A small spectrogram enhancement model, trained from scratch: trained on simulated sounds of rotating machines with and without faults.
Rows from block 2 of a small spectrogram enhancement model, named by matrix and row number. Rows with one number belong to one channel. Each number is 128 + 24 x the weight over its row's rms, rounded and kept within 0 to 255. All counts start at 0. Numbers have three digits each.
Before each channel's rows are labels from the 100 clips, of 14976, where the channel reaches its highest value: "band" is the frequency band that holds the peak. Only what is clearly more common there than usual is listed. The data: simulated sounds of rotating machines with and without faults.
# convs0: first 3x3 conv (model.enc.1.0.convs.0.weight, 64x64x3x3, each kernel summed), inputs 0-63
# convs1: second 3x3 conv (model.enc.1.0.convs.1.weight, 64x64x3x3, transposed, each kernel summed), outputs 0-63

band: 0 to 250 Hz; 250 to 500 Hz
convs0.58:102092107151115123156141126140076120104133139094119144117104117143117127154084120131143140136128154143163138122122129110132131191110122121144153150141124121153161079122056139102140138135194135
convs1.58:129165146104098114097156102088078122164162124139103153083100139161128155153169128109093094117134149109125136142105093107117116086149151130116131106137111130160096151146157114145112150139148116

band: 0 to 250 Hz
convs0.63:133142156126114117160173119133132174108161110152095132080130131158086119143124124116102132095124109154110159122171140106117155132139074183139123108118147152128074112099144133142154129099141124
convs1.63:122104157121134158124084109114113092128100090096109124142132151140173136099114122118110110139157125093133126169103156147155120107102132166143077132120122160073137161134106129115096125077129152

band: 250 to 500 Hz
convs0.23:128121161140102163166148097186135151179132094102158117122116162090136122137143177166161162129114149128164150147119117134096118125145159164125124118140122152136142119095146135081143121141123119
convs1.23:107153119116138092107134139074132145116119160129119108141152057133135113147123120114108125113143100110129102148142125118111136145139078139074147133096138106090092127197102151124097114135111118

band: 250 to 500 Hz
convs0.2:118159143123119160144123109108141138114105134174121122116140136148141111087125100111158166122094081162141171125136108132136148116139129153125111073165116112153117127131154111185133151146193114
convs1.2:151116106152121108081109124136123137132102140102150114155142094132112137160100121112097074106169130062144114091118109118142124098137118125128121164122108160090130138095131137116119150072166147

band: 0 to 250 Hz; 250 to 500 Hz
convs0.46:112172104123089105118108091136101117114124149116137145143159119157129113114125105138165133132139123134113092106109194124103124127108147173130134141138161162107106127163182098130099130140187117
convs1.46:100127141156131160140103142120174105139130147122172122066094146179126134128114089122127147147096127119132135123119096119131130108122086134097112123130112142127144094145134134123110055107071126

band: 500 to 1000 Hz; 250 to 500 Hz
convs0.43:137102087177165122124134140139129115162078116156145089168138153109114124165161126094093129102155142095121110118159122146127131066111116143103115099092115142126109114151127100150139097124131112
convs1.43:160120156117115122099133098114116106103135135104122134094167140106088172093125156130140130116137115117151117142161092164115114108121097115128152167164110170106107076121130145191142123132136096

band: 500 to 1000 Hz; 250 to 500 Hz
convs0.47:094156129097152114136157131152114118131109131182106103108173132128103114154147146161104143121145151155103110097176150145174119112139121093136143144124141120145081155118135138126165103133124066
convs1.47:165123140116126175098137104129141105101127118083155099130134155122137173115137112064128112137119094111095135134108163144103137090141108152140182117129154123136156107113120132112160114138137187

band: 250 to 500 Hz
convs0.7:155094112126130125135083128098099106118152172110111109111089166147212130128113126158146167098104119107131134109115110132152144116161124132143099078144125114132113127136112114155139095107135163
convs1.7:141152121118148119127185154165131117151151094123139154157089108105073122148138134122144132132148150116141129117106160133076122134117115089110121130136154175117138123113169177111131137103146072

band: 1000 to 2000 Hz
convs0.13:078136107121077152113139116071139092117113130076083115151174143120136097164124157131138142097112152141117104110138120117158116129164100083133132104102120129128102151165125138123120123161137120
convs1.13:146099100138143112107136132131102158135128176153130087158119121142114132093137128145112098137092049127143151137095117141111143140118131142162124141093118116188161092150139157156132161108126120

band: 0 to 250 Hz
convs0.35:134132133101128087126119125105136136073107156148121158101093124129126098081114084128132129087130096150145125119105190132117153116132093101130129151130142140161091139136099086125124161139141176
convs1.35:111104146110119111116115081128111106134128115084146080148124143134117130138155104104117149106147130111053089129106143113116140121142120141148179166083151163136083132131159141142139164127138112

band: 0 to 250 Hz
convs0.37:147060139090122155130085088107146146114124102147099146075140093138110122105120140104170156106106131134100124125123124135154121171129121168125107124157099150098110102129105134128108129121121077
convs1.37:105197123165175129126172141144149098143094167125115118152130138115156131131141109153116124091074140134137171132109159141149134092117141134127113144077156118144119116133166147152151144110134135

band: 250 to 500 Hz; 500 to 1000 Hz
convs0.21:072067164135139131126147122122147116109134142159127129067098086132131107132137105092150149147132133157059113142087118126142109115104115133106104110119108126115099112087149137136142155120115117
convs1.21:138139107106117137099134099135120137144109087136117117151156148132130111111141172159119090138146152106142126110165130106111142114126205100089128079113132129109144142157150121094187137135155159

band: 1000 to 2000 Hz
convs0.55:090130131085099126150116163142112088087130123093114117149127172157152131120109122125102099135130156118163133148187165147152105115134093125156133110119152170136130141158098119146118091083124123
convs1.55:106158155142110114089128171119171124169132112148122148165129075110146102136171135114154155181118116145118116105127129070126135130129134159064103148109139110137106112136115116128122122160132132

band: 1000 to 2000 Hz
convs0.32:106125161152122133141115165156139109166125142103148150131158170111138132087134142162131177131127157120177123119115113120109116131089135086144097172115090090120129108123154100082139097135100130
convs1.32:143174157137087103132139112088135150083114132148075128144091089143105120172117124108122111127131127127086155136150112140115131114129129125096155079113177167161098124117127111146127142122156153

band: 1000 to 2000 Hz
convs0.24:149140131143164160130138109154114136131103112126166126110205107115133119122129147168121159130103127117131098135135141108110138129158106231105123113137121146135138141152090131137160119114145113
convs1.24:177153110132093097129133126115135125139130105151143090151109156148135123115130155124114118090088102150115114157100109135142122150117155086128131145115124158114137067102138123085122175084152081

band: 1000 to 2000 Hz
convs0.31:151082110115138120100122161112126122149154108138116177091164135129106126075111124119129108134107140151172123078158099137088125139111125145148087130109102123122153112124150090163089106099108139
convs1.31:150146150061117149116126152156110143108106140123175120131118130145166112137138130114122120110159099129096130149118163127174116135169092121126127127087134111146103182145139125187108123163109103

band: 500 to 1000 Hz
convs0.40:145136136129125113162133135126111106115123162118096146098137161113110112117095095086089123123139095131094140164142094130113128101144175145139094078131144146181108082134142151133094113124083119
convs1.40:142121151151102134093104114140137139128120151127140132106160095122101084154126123148138119114152116130111121154160089125141132115079063118140152212144127137158099146132143122166117139106134096

band: 1000 to 2000 Hz
convs0.59:117128086152135109164105141149136138117126089134106091118141132087140148139100120084158144082173155120153097114141123136081146132092092115102128129165135157075134114130111104146131117106115160
convs1.59:136107116118111131168110121104141131143123137116145127109085126146128135114166080127103153106130125117130130144132137179122109106184130103154115113098160150129106121142154110223089113121145118

band: 250 to 500 Hz
convs0.18:114126130151095155130151137134107103107086123145128134138129142127205159143117140113154126158088149139092127166126150140163139113164147128112156135109087151117164166129138127104163099088133157
convs1.18:128145109128160085127150117135152140164139156100122155092106079163112134104152095154171149139153103119170128080151124098088134146125120097121080148130119098143125098130132106119111124158104142

band: 1000 to 2000 Hz
convs0.29:139112105166118092082081108158100120084114092102120183081127103122134143082127145126135094117138117109073122121102106142134104127098142145102096114118124136116135119130100118132093143108132147
convs1.29:100097151104099163185143144165118103125142075119164113101110138120147133130137106114122157140142139153119123129110133153088135126176166147135132109188139119108114149142152139117163084142136154

band: 1000 to 2000 Hz
convs0.39:095114086139134155113136140161119144128139164103090074149099161111113153124138144090121093133130139088142131127111122145136137107096113124093150162134147128103095102109137162115139139117126051
convs1.39:164120147127126104125137117115169141147145125126115054101090107137106162134144096135128183109058143155099149139114131132119115125117108163134129122097102153115140106119145116119119132082144162

band: 500 to 1000 Hz; 250 to 500 Hz
convs0.1:086087105104147164107147132159126109152117138100116097111164115109168152140137158156118148163141160117142171156144107115124115148130143126142121136152134119118176143133159151132156139074160083
convs1.1:140091129116105088116104120104137159087110130138113140118098088147131110146141087133147098131151089142104120108134138145109158106109119127116145151105154142146044111093156135162133150159123155

band: 1000 to 2000 Hz
convs0.15:115154147118113127120079112139111139133124142134113181161096142109125126097099139105160126129163122072150130139139150112144132129095149095161088137148081144111164134158122099076128087123113124
convs1.15:131145123124088143125107110154144151094105146152119137147105107123116140151140104162143107126082131159086124123173181110161120106105072141158147117117110123143151151148152159152112147170159146

band: 500 to 1000 Hz
convs0.61:086114120112125124088111115107119154129153135149148121152128138132154142114107119100130102120117104097084109125115164160149160114157123200171155076102123109085164115122137108131134156140115148
convs1.61:136159091121136137156164124118162120157136092156138110130098118099068122116119084107133132133141162137146185091141160108132131128148115089073129137119163137104081122135124117146126135164124130

band: 500 to 1000 Hz
convs0.56:117131134132115152136158111117132087128174105147174155155140127115174083111147101122183120114114090114090144148130108107140130149102151125124104148119128132188137133092118107111088126094106147
convs1.56:140143148138125109130106107158107098099143107091162141133088137141105153173113120111119119136167168107163160126138138105113088063173100094153141133154131134142097130129164125128145140140123163

band: 1000 to 2000 Hz; 500 to 1000 Hz
convs0.57:119154142089127150130097120101110123063092142095081144128112150160145113162155111124119104104136113133122123133169153117144115100138113131193090103124139133142146123147093124164137134109085111
convs1.57:155143128132119084135124104116150142081117117146121136082086076132142143125141124111113142155123116149096083119125139148138145129068109177103144153116139125136061122099140161132108139151118148

band: 500 to 1000 Hz
convs0.26:148114113103134082119158106155126098157119133103132095117119129137134139161161139137146089137142131130074150135133135184120148130131134145097154144091123095075117123104139181092122172131100145
convs1.26:112131099121136148129134179099134174112152152142105119157126124148146104130096124129142155153052150127121097125102135118140136121104075094136142106099130157120096115131134104114125098066134109

band: 2000 to 4000 Hz
convs0.5:125144134135093154138160078128124152130131116140162087141145167133144178092116151107125116098103140092104136152137101118120128119112133150074077150118124115118131113090146155103133126147100073
convs1.5:128106152117156123086102110153143100190146133138084086126116097125138115155146111151091166103117136144106123106122086087157131149139107097131140104106098095101121118142089114156117129100141120

band: 1000 to 2000 Hz
convs0.50:197123122141133158092112121114158129117112091132147097104136093133135106099149086134123095147126094114124122124127123128150100127145196157151108122107163145158107105145103090107141139096110153
convs1.50:119167136108134097091086146157122151126138140150156095101132166125105107138091114135123146086114157113091112093158120113150126125136064122101136126106136116123124177084145109112121091151136102

band: 1000 to 2000 Hz
convs0.30:084083133108115096110108138082126121139126148118142144122106124093143104151119126090137094129150155161114087151136076119115137098143102107126107159100116105136116072124124091115093104164149119
convs1.30:136137135148153146140131156128150124106145116161096061129122138112082155103134134144123124142094105171164134165113111128099109087167165132109087128141132138153130097184151130133121160150119122

band: 250 to 500 Hz; 0 to 250 Hz
convs0.60:122170111151139122099130176122158160138154114071174130138121111145147093119128158134123112149103119107128139126101163156126124176096128113143111109108162137159065138135130125111150137110082125
convs1.60:114106167095145130147089109092099101145139112103118128103128141132120144146101146121150102147119123077150133174116119135117140112168082131083103132135144173156176115119117148129181110136138102

band: 250 to 500 Hz; 0 to 250 Hz
convs0.8:077164131104157075169096130127129127156109132121122132140143113160085139149143139101141139127130121130138108120124149106134146136118135122118074083147149124165165112140179132114161112151113070
convs1.8:099141137109136158119082151070167124111140122082141104092099155127163172119086096143133111128109139113148122162098124148137130083133115150103133179099108158148106114144138121114136127119150132

band: 1000 to 2000 Hz
convs0.27:157153115127136130162128157066124135091142117109113140164140181125105127099165155123115118131109138110145140101120144092114125105135123086182086105130119099157155143151152115144122127157101170
convs1.27:056170083124130106092111142098115146118120120159105119147173091134145105110104154132121102129161127137116125148146116160142133125125089113099155129119158095139101095134092142081120143108118113

band: 1000 to 2000 Hz
convs0.62:136096078122141090114086128078111127098107136130087118117086123128109140071119082128171101134132117124114106132122131134104143138133111138131140133104115114118154085138079100137088133132097164
convs1.62:126107136123132160114119124101107084096135121105114183148137146131143176114138147095080124107122124139127106168102162180098120127118146149173097140183123119133117117131111155160151114111120097

band: 500 to 1000 Hz; 250 to 500 Hz
convs0.28:178100128097122113145145126139170145151133103111148170152072145125121134116127098120154124159101135155117171161170156120088135083132144127104158130119121145131081131121131117093167134143101131
convs1.28:115115111157121150127096128088082086096135147116121181129130100126103136118118145129123111112144131113159084174145110125137106171113090118125116159129177093151125098102119138093128098134117171

band: 1000 to 2000 Hz
convs0.10:091162165087125139163117107129156130122140135115117115135127174152082144151123139094122071168151112131114130125102088143111112115099143098124142127099129130172157091129155099116095120128111170
convs1.10:145122089094125157114156145110087154096112154154094168114180109123118091113128091164143113128122133109150103181148120119124139166112144088139126107099130124111122137146151070130133136115120106

band: 500 to 1000 Hz; 0 to 250 Hz
convs0.52:098138138092167161130126112113141152094109150101135132148123139146151125180072108151121156118119159108161111141127121178183122124113100168131142176111121083144118150140120107138137110151141134
convs1.52:099088121165105131146161146080113133149156078168125144150131122124080130117116104083153157105116088130143153146137171118127109134151114136092124124138129159094129136123160159138131088135160112

band: 250 to 500 Hz; 500 to 1000 Hz
convs0.51:107059120136155141139093114123113128139142156120114111094132143138197101103105119170148133137133162108103152123114089106124117106165138127122100137092120092079118161142095112122115113131149121
convs1.51:108159135144123071118181160144124145120150124184110122142121125118100114129149177102157153115124115138128115078129133121118161139100106121058125124148130150133142108104077121129138111130108098

band: 250 to 500 Hz
convs0.44:164107125136108162144149132123088113063090123159122149099086134105102143133077132150094129151148132146084137119178120082124149146114123119106157104130098091128115136122104126133118113120139156
convs1.44:117146125088150149146136124105129111153185072092109131131153130165147185090183099092124114135165144087122150147083113128130144097132108158106118153130123123118126118130117102115140130134133131

band: 500 to 1000 Hz
convs0.54:175116130099138131106095134101117145139106106146093103090134091108146122073134128129123136141122124115152112194138126091139144117127104167130092123123101135127178122102092084136109122116110167
convs1.54:146153088129111105149135140145132096157092118106126190151160170145091132129146151114139157147135136134129141118133164121104102157113173095091120114125146153125118130159165163142109112124097080

band: 0 to 250 Hz; 500 to 1000 Hz
convs0.48:140110127119136095126139101126138118098107153123157137144095116120086118096153111153167078109132150108094118139120095090140113123157161129072119132168090181147149102128133102118124132175137133
convs1.48:101111117137136093109131155142140132176136135090122119121175090108176150147064133116136165129118101121118116184104104123093120141134143113146126165111150098157115103139111126103124102104129163

band: 500 to 1000 Hz
convs0.20:138188128152163109122112121127155122128125142115170075170131132134071083118078123135127068127126131102139148137124141149144140155126126138171147137116126124121148172154135121113141100109121091
convs1.20:100141133140131132201158132152135115113117116148137115143107136111151126113127156136164154164075131139169140132144128139111134106162139151068146132116136142136158128074126112126125155135089183

band: 0 to 250 Hz
convs0.53:146123120144102131120128106116094126092098177190107092126116113117124131143091103158152135091108109127077091143109150078114121096136124118108144136129137123195122139117116123088124123146148140
convs1.53:157105124160110128143130087135134107142143158070134126114098116157086136133150179082102167137193154113157133115098167140115121130130130103144109102105102104161145129136135134104110119124147121

band: 1000 to 2000 Hz
convs0.3:118108181127174140111174152120157097159111136131115109080087137134129119132090124112118116106134086124079117159128106146134118142144152119167122152096125144140146162075120111130109128104112094
convs1.3:091154109137115116088144142168114151125078104139121117123168141145115117107146118127131090128104158141135135154151118091116101138168128154061111078114126139158104128124125122065138117139103132

band: 0 to 250 Hz
convs0.41:121108105147097121152083120140125142120096118151152102078102121140105103074128160091158091131093132095132181113170092143110147118098108114125105149142129164118121131156129100109119154118133131
convs1.41:100136160137123147159121135142114134141070147106109218158156139117171116159114127146117131150183106096128118120116103109153098134109149159137107110162124143127136127119112136130131083133112126

band: 500 to 1000 Hz; 250 to 500 Hz
convs0.11:086141062132134120128091095145134148127121155117061138164141139141143140138120091137142118159109148111150127093142127166117138137148175157120104156111139134162130111167140110097115161155134113
convs1.11:100126152163133096063123153156167131116112140118140083150116131143146134152123155121130133151122150137052081160125145148131145115108102099139122098143141127141162122088145165154131134113144141

band: 0 to 250 Hz
convs0.19:123121094076127100143101126111090132124147107142099147110145099151180130125118107114135159146086096141114132143187137137138142121135136169105153114127120130181135136180088137081123124129116136
convs1.19:114152149150115128106146137128130101083154134120109104130130128092090162170128152133143078135149131122131131102110140151098129123119141113125098172152167128181123149082123125177169130131086105